config.yaml
horizontal_flip: false
batch_size: 384
weight_decay: 0.007
adamw_weight_decay_other_params: 0.05
Rows from block 3 of a small image classifier, named by matrix and row number. Rows with one number belong to one neuron. Each number is 128 + 32 x the weight over its row's rms, rounded and kept within 0 to 255. All counts start at 0. Numbers have three digits each.
Before each neuron's rows are labels from the 100 images, of 14848, where the neuron reaches its highest value: "top examples" is what is common among them. Only what is clearly more common there than usual is listed. The data: cartoon faces.
# fc1: MLP up (model.blocks.3.mlp.fc1.weight, 512x128), inputs 64-127
# fc2: MLP down (model.blocks.3.mlp.fc2.weight, 128x512, transposed), outputs 64-127

top examples: short hair; a bun
fc1.387:081093154211142128117127201115088122105167127140150171173094152173109140102162168134142121120057081177178110084108076094104123133085116141132110103177101129086095103099145150090142137127083077
fc2.387:150085090114156189043068146103100170148112109160142121124115093100126135158168109152115136075115098147119129115119115127158140137184106096109090112103099078096153102148046147164123158123124160

top examples: neutral
fc1.476:124151138120154178157136105157104079114112199108087086181062168138135091158111156136150126139085164066126149165128128079143104137070099063171168134151141150137121107149105145104157137089113116
fc2.476:128145174159122126117103162132168160179170185072146166143120147076114129159199080080181071112122171103104100100116111122111117135115160100141119152091085122101122115183136096075125169163114106

top examples: hat: no hat; a bun
fc1.195:071135105116126135121140145122173088188094107065148136094075160144151146198177101110120074131147153201139065099149136132100134110037147141130127108123112124168112123130104093161177147125139121
fc2.195:127145108161121111084112119078161132123117113150129212107126156126104109123129096131132122079124154089173086113201078137108169112119111107213147114117179131135157119158141117099128112095133154

top examples: a bun
fc1.352:188165145113118095141151131161106114186211127158164146115150174162138137204138114137088115191131093131131112070048095170074116135100114118195095180155169132174141111128109161102125131115137141
fc2.352:143119119109122077105160165174155137134128131108150145147176117116094181129165087112119136063130115111162147117212160197110124162133189158157126118094138123099137090084109116136064155085143129

top examples: angry
fc1.19:078133138076079081164109112084111146160149121120143131141143128119150145137103121133136125137124153149150103172151169097110132117085066172106122100117143085089081099174215091185131119159204102
fc2.19:138160104188126128173154159202180114124119128086127087131129120095070142172111183184127137116159139191184147083180169120118134182161133141121103107076127143130132108149124148120133120089116168

top examples: curly hair
fc1.207:143091099112122133161141164133161119111090172126126116180089140129153111100105121184112158156097150117101117129113133061118119136098052147141103113092101086117140096120122142142229199125166173
fc2.207:117117075145099139116093100149084138113105110095226133128083139138109142138163107188136096121213123090165078112121143132122133128143100102096076114158115125181144156140123073160142114192138109

top examples: long hair
fc1.359:114131214104129128141152103112085170134129145104060198123112093147120159073155049104117112134104094116090087133119136167165131155114123184091161111105165152174176100084123099093110131151139086
fc2.359:111148155168141073115089131150085142122124174092094128172099151096184059115128167141112108154085114105153177136073090121158123134124217125069203102122088177136163086123130075159166131114120090

top examples: laughing
fc1.380:089159152116084152116115108095087095129127088140122071112111074138122125096102090139143137216102197113159086180108121095113167137161080123140167124236090109140090114105134095174097180143109104
fc2.380:132090085135158129127124116168144135118133078101136149058129085087132152155129065156172157156126139121161144100066137128140173068164130193130163032150153155138100118087128118145128167116111126

top examples: sad; angry
fc1.268:121145117146138062138145164127147174091089149051162161142224090122098102093131088115116145097133156136119208090145125116127118107137152052118204150130146092098155139106115070178092134157133107
fc2.268:175110142097169100131181123118136146147128150151142121123152107143156139155129090091080220120143111147128106103113119138134082158028163182165126147108140141156089155151057111140120147074205138

top examples: pointed ears
fc1.115:071093139118098156091135068104084107096163116135213116080141196144157135118150100192123143129192088129167150117186122124076137110083143152169150140178128192157082138082159124091087158114143128
fc2.115:138182118121123128100196114164124154151208154170129118121084122152141168135126087124144101096116070156149128088160140099100133163099103131115176097068163099122085093115122086164174124159070129

top examples: short hair
fc1.198:168082061163145108167118090094106148125139107094147111162095134082106111158123199115143080082086169159146136196160143111064185088182104133171100141084127144147154096150098150126114161092107162
fc2.198:106134085104156082069122143138083160095123172118199122121113147119160115232127150122128141130114134091053116176156140132147095078166096143130175177188102119180159122114109104098185124123119104

top examples: pointed ears
fc1.182:145102070149117070151114165116088158175100124134176183133094140076151091151127148101120084180068083114110106152186091093120118096129135161177163106120150089096141137149086148180085110112097077
fc2.182:096171090139112117071150082087050222129153126123168170070054155142095127183143108156064103138112134097100156118108139153114117151116145179153151187155109127121111113159118113118111183096178093

top examples: sad; spiky hair
fc1.495:088135114137145112140190118156123129122070101120128083155155151127152178061128173100152176088059141088134190149082083171177067143089148154146158125096117105177074150057092130107163167157161111
fc2.495:152151124074122131120131153097092080164175157059069126085152083162123143088160103072155146089157163155066171105115121120118133071117109144102160137186121087125143141154135174091113108112106145

top examples: angry
fc1.308:120155142127079130157118092159109134157151066117148167110115160108157145169125080178088150106110119107167058180117097107164128192165123113167178091126109167194091160105164111170116122109111107
fc2.308:133160126074081138098185088136147100044077167171034133118121113187111071107081144056105195155130118121136116097132123123144128079115145140077160138136100101112178106167092130122147128109078090

top examples: crown; spiky hair
fc1.504:063072096191102097116089133132145152105160155109059126117139114086137091113106153191132080114167134122098076110182125129083186175121148161123151139176125113140097087138114112100106122112199152
fc2.504:057089108097147097074051128174123080077060123146164108182157151136086144151126126101094135106201117104186109134142151138131175093126115128107131115148079104101106115129127137145096173083102100

top examples: a bun
fc1.21:158152089069112068122151131167124092127114107017119107134067141052106106114169153118093196096179121119128158176096114156174107149124155126095166128134110148135174121150148159110107160120134131
fc2.21:174120123107139103096205139156087111115121095121153125184154144123136167134099044114210139134123082096093145122122167142154115122116097118134133120086085176084130140100147164107133132119127146

top examples: angry
fc1.326:149156117102098118150090153188113103174110174127114150170170132134131164098140164118111093116102148206160149130105109115154126161085105150079100120139118082114087097150132159176183159175115091
fc2.326:152193136115095161085119168149126088114115129146130178095167142062104120135144158112076113134121123191156116118149120105108097141225122152149140104121167104129100163148125049082144139165113112

top examples: looking right; neutral; bald
fc1.110:070130098185115115117127112173225102149142173107103080183117108182131161128157127136094117113131190111139136142166127138146164154078097123162124128151156123108154113119074149165074121094161128
fc2.110:098105165103057135176142115114130149143115144095126121130164165111114099166159107111145168129141155112140146095155180144097159140112184118186128183117088230107107099148138144119152197157149139

top examples: spiky hair; curly hair
fc1.367:126168115144110113122088138185098102167154106134141089132130095127135172151151161161075105114081176169136130092121079149204178128163141123084128086138095146178137084150053143137131121147116131
fc2.367:143120139135102146129132180191171117154128082150133093078107168094148146119124112083115177186170154177157096073064153164168079123107143165116110139112123091114160141070084119136126134165076141

top examples: pointed ears
fc1.26:163119145122107104155112113115110104107106159196144082174099090192109170128154147134134061098143138108128153154106075093171089171141147106137087080156146111140183128153130158115113104129195157
fc2.26:116127163180145181073087128135116155120089073082161042087150118103199172079133105124166128123149130153142079130126166140199130140125170114104167087070152135109121108091111103111155156106143115

top examples: sunglasses
fc1.97:110158083186115174116125055138157162144090149145100124103147131146130145157155102169090098115146158142161120149133164103112120129117126070097174164076145174098143139162128084141113100147102154
fc2.97:119100142112161148097137184104095153125142132166149172132136085127119120148152197106145139094180109049180157177131121142170137164103116172162125120071161123166160148146086142167127166114190142

top examples: curly hair
fc1.440:178093098148139159173068146139177155125096094144059110069120113117184127063138119149088121128156138121112168119142146125091080116101089127131115121123105127147232139082100131114160124146113093
fc2.440:186083072105094138120157128173169082148148096096214111143170129137147142105105136128134097161089109119097137080093200173097096121093184176111129135113142114156189111117135128111131101126110116

top examples: neutral
fc1.277:127114143112102061113131175089180117160129105176131112106178157139102153155151128126085123133093098093188115144159102135097131145111082101075089071133173157126153151103142137128092160188135075
fc2.277:062115112151165081119107131182142178121107083127135143155126128187104132111172156079138088140068125149150089078101121080142116131165171160131120168134132168143135162081152163123157174078100165

top examples: laughing; sad
fc1.45:125154120124089134157123150163081092119122150123083144135109181098067113086152134158091155084154136136178154174078144117109145097151140119173177152067127126116148102120092116091128119140065093
fc2.45:143159150117177099192108142090144172083061086130165128109111051088163135137121090133126097193145117079160132117057124123102086092097123085150094173148165200142151128047085102129176117075128127

top examples: spiky hair; angry
fc1.465:128194135134088166164124108115074113069124040054137097112135102147104162110057114076132119127115093134087148092105142128180075116138182105154156095094159142076117127140160181207161161155192151
fc2.465:171151129101114167115070096161159132077084130170113066153098116109064132085084134134121124176135092144149120142127132156171133133155176153119160131113112140103135201192096080082109072109085080

top examples: laughing
fc1.443:079147135104085122174109163135106121147142121142112143125097123155180116124167166143155146144186135110103117188161122097132132162102097155101089088144169136131076067071135160145130172109102090
fc2.443:138123085117161163075138102106109107181123114087077138122124151145122103123078121106102139059098134127125111164142115141121088137123104168146088094123094118143123091077109090138137140213091175

top examples: pointed hat
fc1.196:113083116173140159140110146121141072118123154104059147161148153155114112143184142129135147128098113113154137151054123167116142151088134123195129147141103107159113123124088073162188183173144130
fc2.196:129141123169191178168069131146120146095126141151136087154174125113193096131148123088190160106206149114108130087140116148119127168149153090126123140099121115110109086107160193140108125145112155

top examples: a bun
fc1.204:135146101172129157144139109174068111122188108125122119135104130107169130219087100076135128121081111117096073165137127111116137119156092118125105139142134113163104134159183127130154120178095119
fc2.204:124099130138103074093060109154135158117153107134075188124125068149109095177197161166111125181146138084117176154208177100126144111178124116146156170140149124147113059146147127135079138112140096

top examples: a bun; neutral
fc1.285:108134109130162101104153144170077153106080132119101112154100091109150132123139091127071063125132182131172125137193114113112156129123173114094154125142108114151090112114063088142146144093148135
fc2.285:085156167064128149110093142083167139096134076101113134159123163111173141107142146128137106167164145092158128131134125111177082126135145112166089142098150178043047068118140082134088135150148150

top examples: crown
fc1.354:102047136161122168138097194123111158145110156140135098141114106124171092185142192178203119156178111098085130162095167105108114147127131122156102109143104121119085122139129103185120110039112077
fc2.354:104101131133109065079123100115169161082124156175130141145198109083130119187148127158156119113151116120106133097117159187094183090164107139096094088117074115094099064124122086185121110095173128

top examples: sunglasses
fc1.373:157134111141147216158170121125122109086092175135128164149117164124118115091120110120157110115070148107054135153169126115081093163124087163119107065180191100067156129102148133111137084127176104
fc2.373:162199177130073103131160052094133151158143164110091096132131149106142111109115132116100118115086172121135100116052126134113110061118172070099167110110113071155138169119145156119075110122107090

top examples: neutral; angry
fc1.201:089114113156156137186145086151132062142137212120040115180120106132120145142127133104101145117098153078168168166134119121120146102105092092130121174204137098116121175131132120159136160108148094
fc2.201:149124158152093142124142117160146123114142151093119165146145160215131112142153122090138137169086173086129117142155127137152106168104144109185152137085122075118094034135120136098119158164127161

top examples: hat: no hat; a bun; angry
fc1.41:164129131110094113127089129128088101157120117150102146097149172131175113157112153153067063166123114183122155147067152167106153136146090085134100154179134151094164077152157160179148107118131118
fc2.41:146127086091080115127136134097121094116130149072103144125155185063055139102141146136136092151140117126162120114147059094157109125233139116115127100122161169144140090095173104089115132104194177

top examples: smiling
fc1.84:075112108114144105159141123112176194134062098143147101145116096102180164105139153120126169119093159102127111133098091094127092163156150115129174109080103149123098125102171168096188171113132111
fc2.84:175213083094182120135098207085122118088080147116127148136096128162110143132090115078145179065095113113109142145098110095119137067132170134128127093175118194106181152174077117137112154103174127

top examples: pointed hat
fc1.371:145164155108104116154162127115142102083198132076136129070099146182105118142152151086151082126086081152118099139175141159188156107092135186099157179112118087117128125119135071066112121182159124
fc2.371:111118217097179064112107107140140111128106111127092118182117149125130141102118135174144107121093131065148091151148108112025068124151125165133132123136066122132131140168095103156141162085082080

top examples: laughing
fc1.456:086151157145089130116086162054097072138153118151135061106133092159155115181118189096123133186096074124134117187117157070143146140089099118099199133148131081139144068133122129143171142133092063
fc2.456:121061116174142133097163108167118149118091139151171157154151140096130132113112133121144110155113119150172093174131143107170142110127130134166144097147109180132114134153073117133151135123106161

top examples: spiky hair; pointed ears
fc1.449:096151147155106108155117090125068114114161078151154087103164145152080144105143086178098141167125102143145108144183101144143099138148200104164121155160110091162173083120156151124120153107116116
fc2.449:118140162116095088108120081061141083169153144134106094127103122094130062065111190103134158103154158137160135126141067112167182118083086135110118195081142167102125092109097067126076095205090103

top examples: long hair
fc1.261:102127127132167136182159092087193103085120146124121094098076160084176137129149113174146104128087093147148115163055143133078077183099120148152085164145120150140175139087118134125163141065179122
fc2.261:095167193149146132255143182083134155145161183099127114154109157097168114113172115183133066118085135136135122109140151149120157159107108089110124099065162090086147103152105112089127096143126096

top examples: neutral
fc1.12:116130138138185084203127137255115132105176162112077165153065076155122137144099130113125101132158106103160146142156136112133105094111163079072107158114171092079123119133166119098095168134117090
fc2.12:177104138131099137114162111105135145166125092140049091149126132169134150147171155156124082241181113123163185136112148182128129064153172155169152157138164177160035144120100135143155085212120125

top examples: smiling; winking
fc1.309:109153133071142131135113132114133144136074163142119116153138128119149136163135133156101172116066162074184158101093121084100119199146115103118073094099141176128152112064139176125103169109106115
fc2.309:142132123126171123105151176145144098124111126073175147141114163147109130105048126121100143094069145121153102118122070115121078140148098098131118174154084174132121154132071196098146184100104047

top examples: spiky hair
fc1.98:128140136125076109176108093150080103120121129105162129109167125128122120151100132160157136152120034124155111161141043117193109140143125084107133138113099101149205092092173151113111115162087112
fc2.98:150152159141136117147144052121143133127109098114130072143111163146071142143116094087069117150151182146153225140180087107130088148123130100126095171096108117078172188070118194111100116120080123

top examples: looking right
fc1.435:178118149127137193147120140166109091093188131184159086065155106140163091078124117128120086067164073090142154164139206128107119187166136101132150124119151114064108135177129171087127114116044073
fc2.435:130158105114066076136100120137123153105129121117086118094152093120097146128159159109174146165167127117090096102125205154114091090105112118131189072148086107173196100134094168160149150135099186

top examples: hat: no hat; a bun
fc1.210:154182145126144136105075112108124165166093119073111105092114108190136118139153139127127153111172143128159131074112157103120136115110067162144080161113120176111144017129096145066148161159112124
fc2.210:215098092155148168102066084155144118097133107124119168097111138135145164143126131059104170162117116097084130148124161138095116131130125157140124133119129114153083188088095112069131138146146158

top examples: neutral
fc1.66:132137077094163096099056099188157144145081176112096097122100154141090157140084120157134136079062165126090154097155117106093118192165146071141152125190164093163125121154105068150137094072128120
fc2.66:145103110106099105178148141148082127136126180101127120167115145081102121170135122130075132146150149160162170111133136089129125126098187095105070138113169066081093120172108161095165130114153134

top examples: moustache; winking
fc1.458:111158095117148030162136112198118106201081160144162127120147112116079155143152116135123099147099094109108103088108150139066086095103164171147154146156126115141140130105191149147161098173116101
fc2.458:144084132179148120076188121169128143165083150140143121150123209157149147163142131125137103141053173128174139150164100094101135111132081212107144090078108129149139120166111135145071092109160149

top examples: pointed hat
fc1.178:114152116159136151150109160174075100145169180119085099136096128091130072116134150158154147214115151120184183152122107161100096115171152106103105102146126090162128062113166156200172099074098117
fc2.178:107134107121110132130147144137119134113179072120112105123124126149118103139108150163177074178127147092116145108108112118120080121127146125085115156083097125113162053122110168189105130102124146

top examples: crown
fc1.109:135122132128102089121167186128112131036098096161139087157099070178174146126108141121131127185132128114084151134125067134096104165155103185194146128152131191115134083094066149140106090154157159
fc2.109:147141125160168143138112080164117066105146104138117151134076079087117113141125130130119115100118107103118147101057106171103177114148131126106126092147124171155172163154105097167127096112047065

top examples: angry
fc1.368:168105068127118167186143132131108108177110120126115218100109182128153101169168156068076124133123126148058070147122160096131074201149057128106098110122045114117092128123143089179146187144196105
fc2.368:128112118160109108117128119126137080136151157131099110122147156105035110142122077120110092107112117165123176130120142154137156145209106146146148149105163132144122139141085154111148126138085065

top examples: bald
fc1.403:132133155108091075145090153147120148107109225121181155152125185101163106094164130178121131125118128112125093138111093069055127107149143112154152159074100109120068115117109102158131138131101116
fc2.403:092164088083115169143167146146130142138100115124140165096142157148156160173164127138138108152131123130143150115146143151147172086159129147110091140065113152103162119129123140124158168162082121

top examples: winking; glasses; smiling
fc1.501:133146122106082150116031106104149125143134119079184096133110166092109109134116183094103128124112113138143170131148163064091127089130194121142191133199086177092156161137138095101140141153154094
fc2.501:126155139110108149138108085141117145174042138130168072159105133097150109083169102134149113126137081139108102112132124141100163150138138134177140110155094169114096115192142115135155139091129111

top examples: hat: no hat; bald
fc1.464:120129148109114112110103160138123173082078134178148161084126121087146149098121224148092126146175155104134130170179065111159148130162089147123049147160124136088149117106079049112164157130128089
fc2.464:138133097056142133152108181164163186106079155121090130126134133152147123190137106129156093117109098103094089106152136128138161149107110137051124108176128140084096119136148103124159086129116131

top examples: long hair
fc1.459:100148157154109140098132056097193148053111178115153089149108111115118153089149127084078094157115047155135133155115128120139108166131087147166179098189166097074085075073180145129136164108172165
fc2.459:175126110168119111169077077120178173183131139093140093120138125073137111098111130108103108144127234142123089126061089120147129094158180092167147122094152118117143149172118089141154153089052106

top examples: sad
fc1.401:093113105161091145113123121156135153137099122057121117131146102069141145099092131133096086148141090150162152162139094153137124178161167175146172132120093160121133142147230040159127104164073143
fc2.401:117106118180133144117084148066133120126080146194127159130141125168175143130081173116114123173171165135123148216121114106092137130109095160126102132150155113162158081101129140143056149101163162

top examples: spiky hair
fc1.89:111126090075083129155091129186161170128127101153142135132190087085119134158177085131111094123068113162131095106182167112154134104212213110132145102133142138113151102132128158060066121159059196
fc2.89:156109159125094109086070086136113150106142091115141089100075133127124120107082134107118146149130124114132146112128155095141125119098101072174130136168121188154165150116119185121150197114118131

top examples: top hat; long hair
fc1.304:147159151156175163139096115126206165125112129094123161147084133106102102138142108037122076096125053140152088119121144204187106163189113118087174157140118101128122097161114153171150174115143112
fc2.304:131116123102190120145164202125136128132146136121094042101114097095153137186076106128077124126086124115088184125147086100185102136168113120134140114101109153104142156150170094155151135037087090

top examples: crown; smiling
fc1.216:132083107089147150143211098108163174139129152135112139144169074169138101123144105141115123102079139185209135078153081107142177171155172148133095097112107140110108132143163154123169102062113149
fc2.216:169067122136081170167182134144126132092162111077136180167125094121151107094073151156142125203125125143138166172156115141103127102153134131120130069144130156107127148129115109131134178133087165

top examples: spiky hair
fc1.215:143151137117115149100188091155107183116149223094118045132114156126146118107192189069119061178124131158124163155123075122107174126207166077133129096090084146175086102103124074159099077123142149
fc2.215:093090157119111176135138149120168120104173138144114118159121103213094142095113201084090149094103145190182119181154139130136089095125124180115093118180149135141199136075120133120161079106169186

top examples: short hair
fc1.491:160168148195156113122183136109129108119124096138139131094144085105161166133148131129111129164122148067168141116096127108136130109142099129141073184141141168188147127131131140119128073152115076
fc2.491:123161152155105089131122131115144155179169134135140165100173102156136123134153085052109104157199090130112167113213162077156192183135146046150144150170153136095123137151181123178154092098164158

top examples: long hair
fc1.13:167163137202066120122147142084149102128090135167088108145125059173111169159161147085132133092121157099126117127123076146193181138133117154173138176115143056171173177059201106149139122101135144
fc2.13:122085176085151158201153084132163069132163052146139143133088111126159098128124096151128095130198102114158202122165081143113162105166134052172128148146148134121129105128073152182153090054143124

top examples: spiky hair
fc1.117:155115143130115092109147123151091122140145161092125164094099112168082116129142157149129121052108180146127074212099102085100058154121204161177133155103128143126091084147109135135183106200102084
fc2.117:176107174222119152118094123080122123128121151166100176128135121089131145120122133095163150092135141107119148106153063096113127108084215090133087173067091096133137184192134150083119095155073140

top examples: long hair
fc1.320:122097107086135124169178128112101155154077211077154127149165138107132136116120080092115132064150162093138117113183159092175149165114113133122109147168049088114104123147175132118120133105121137
fc2.320:117158145165038120200208109137116132084145107169151107123162078118143099142146153148135129185146120105135140138083066153127073095153143156117068092112120140155172111159141045118104133100151098

top examples: surprised
fc1.454:130105093081134165135115081183230078172131171166130063113155104138135143138154107136118134121190154160117118177096128100126125171146110142101100130126071108088123082176123086160122202149109128
fc2.454:130096158108155129103112124129090081177092127117157109053119098147103170166117137179106157123138096076050157133077193142193144097174081094122112109093134093115091132076136092150169134133140163

top examples: smiling
fc1.283:194140119126138155163062109111102113108120095085117134124127165081175174101131139131117147121132165136145089152165136102150090101115155080100026162158186188197204132079123115161123077143168116
fc2.283:142107140145137138092122117135105159091111120090106179164112123131043124100108144110110110144064158178148090122126121171132108138128165135133136120114193126141137131094081103117123090128121101

top examples: neutral
fc1.358:135119086115216139149128103183107135134105136130185150061120117122103149196149171180157131142130167109079157101102131167146133088159179101128098082186146116109169174152145140112058150113144170
fc2.358:166059127146133120138162118099130168126173108105068128183138144081086059155168115124138152090131108089157141102103163150117134203116162146133175124114121170123086076128129153171112138147056118

top examples: moustache; smiling; laughing
fc1.9:087177106165169162134119060132128141103096155166164079161106155159095109112082084135133124122072145096142182141122150169095146138183144148132137116190143119068142131109146071170149132140147109
fc2.9:138060122185148088123126088159141143113163158100071128144124114163090142103113123100126196159138185094135100185122100187091089114112131117129087074124160172107162136132114123121112173145105153

top examples: top hat
fc1.348:158091086156071165110136162110109069157129149161152081157063151167104097170116189120144096189076161075157133149156123141067129122167171101121116119145076079131165112107155126121145102096117138
fc2.348:144115084119155154107159134128091132091123112120124133137098149089182122190149113137130109131068092127041142127196121148184161188195164132074154203130097141131134064121135156174149137163159148

top examples: short hair
fc1.60:117180170102134164141088103080114106132136111132138102132153098047147143121118067147085132125086168097177095090163158141113102150089121139110080109184108114156127082148183058095133123172133133
fc2.60:093097160089136108147138093113133123095136082131128110119120076134158111172168132106158157122110164155105225112140159086154108154134179118152137121106180088130097060112151111097104131137109145

top examples: smiling; winking
fc1.52:120126114112189137148184115113098127110117135075120153064111093107146109117126131155090164113147090073184123149161094089160173077137199105122125074136097097120138135131067147165079174097070129
fc2.52:144099176154101068125124088136192130197161092102139170105103126142118203146133143136106090131146125125174097121160115142123090109143102127112125108157091212109152091128097093097106054177138107

top examples: short hair; long hair
fc1.120:141055101146198145153146120127083193089197122096107097144105150109145112150162098123108130114163097126198117156150083131145202141126067170145185089093177148111168159158135060070139094145132164
fc2.120:083089125112142104086122072148095134121124165163134053150122120151060130137079134152087144147113077084149144169122132122132119115165087166169109151158158104138148175138051083105139136042139070

top examples: hat: no hat; long hair; short hair
fc1.296:124142131118101110137220115142100115093092152149134124059087100152141113153145102096110145117092176135126099103151148088132166160173093176157159163149136142072214135097140081164091120075154138
fc2.296:143081131159181121101185106182091141155114082147152111162102096145121106105107122127118149134101091186081183115103195169218121115153170104121090090097130137130087142107121130174177117096130076

top examples: hat: no hat; a bun
fc1.20:095178067127108129121167083089101142159119143107139129134176192146094130079141140120117153148182112133143065148097160161123143117055110111150162110126135168120131069094193155134075120163050169
fc2.20:128132118133102117169165188197151114162129129167133155118104153164190140148158145188134072062080143144111136165133132102107168181119122113078115151132167133154090102092111105112098118127128201

top examples: pointed ears; surprised; bald
fc1.262:191159090187088131139080104148146127185138115104081144129143075166123145119158100122134085110154087051085140092118104131148142066123129128155108154125165172071121157169158128146169109114191158
fc2.262:084111138185193125173167080123176165127123083117107116116143092086126160149167172116162107149168100114150146162094174131133176166075129171153141183129151115059100117182100123161111147085144166

top examples: bald; sad
fc1.333:072212111123151123136059134168155099088109186091108096137100120176155132130140114134153165127094170073103119174135117142129143114080152062121138115114090114106170139121089139143120154137166129
fc2.333:123140177137059223128138138074096122134113120084148138090196159101103088097143115131115150133092157106123129063162172108158133137144177173181134122147168109154089084060173215158134100148150163

top examples: curly hair
fc1.319:091130094070149156137144133106177170096071178135111165114172087091156102131128099161095165115121099086188110125133188134131102119132124149175162114158083177059173145121176152112132157070152107
fc2.319:101077174135120109129095122153128135146104120115200110202167135160110113113185099100105109140115133125226116138116144161138164079135159170146109113119095129191097096120111166128105144180133104

top examples: winking; smiling
fc1.189:125154129110082079180134084150151157102120089098102094096191124147077128142114111170139136085140205109210113154159092184161142136198119136104129108144127089115120112092137092142124100128155146
fc2.189:164058158124149082112168114113146146179121143131170105159129176147167112118091129031111115090119090086169130081146159163151148122153111119133100107121098142125115137120124101141148136161070145

top examples: smiling; winking
fc1.31:147072127140096133078102120119094188146132135106107131060154147122099211097100110136088166107125145093116108201194145150151081158127135092165095055118176085167190100116195139123161105149186122
fc2.31:128116138152152104095110123086086141119136136107152100147181146102109083101120130070086158063125130103115122074087153050164082172076189167113185118173156118155148090165111128111151131118168133

top examples: short hair
fc1.164:130100070140168073116156100127118118129172094112090156122142157109142101143171064149106160091120170128139107109096130085170158152214111093077158100165111116107144123103158133112073144182098065
fc2.164:150154144116146103137090189163112141113153131179137124145124171172158172122150114066108096151131140118136120122110127113220098152142132132183052118136124138156147166157146118130104129128130147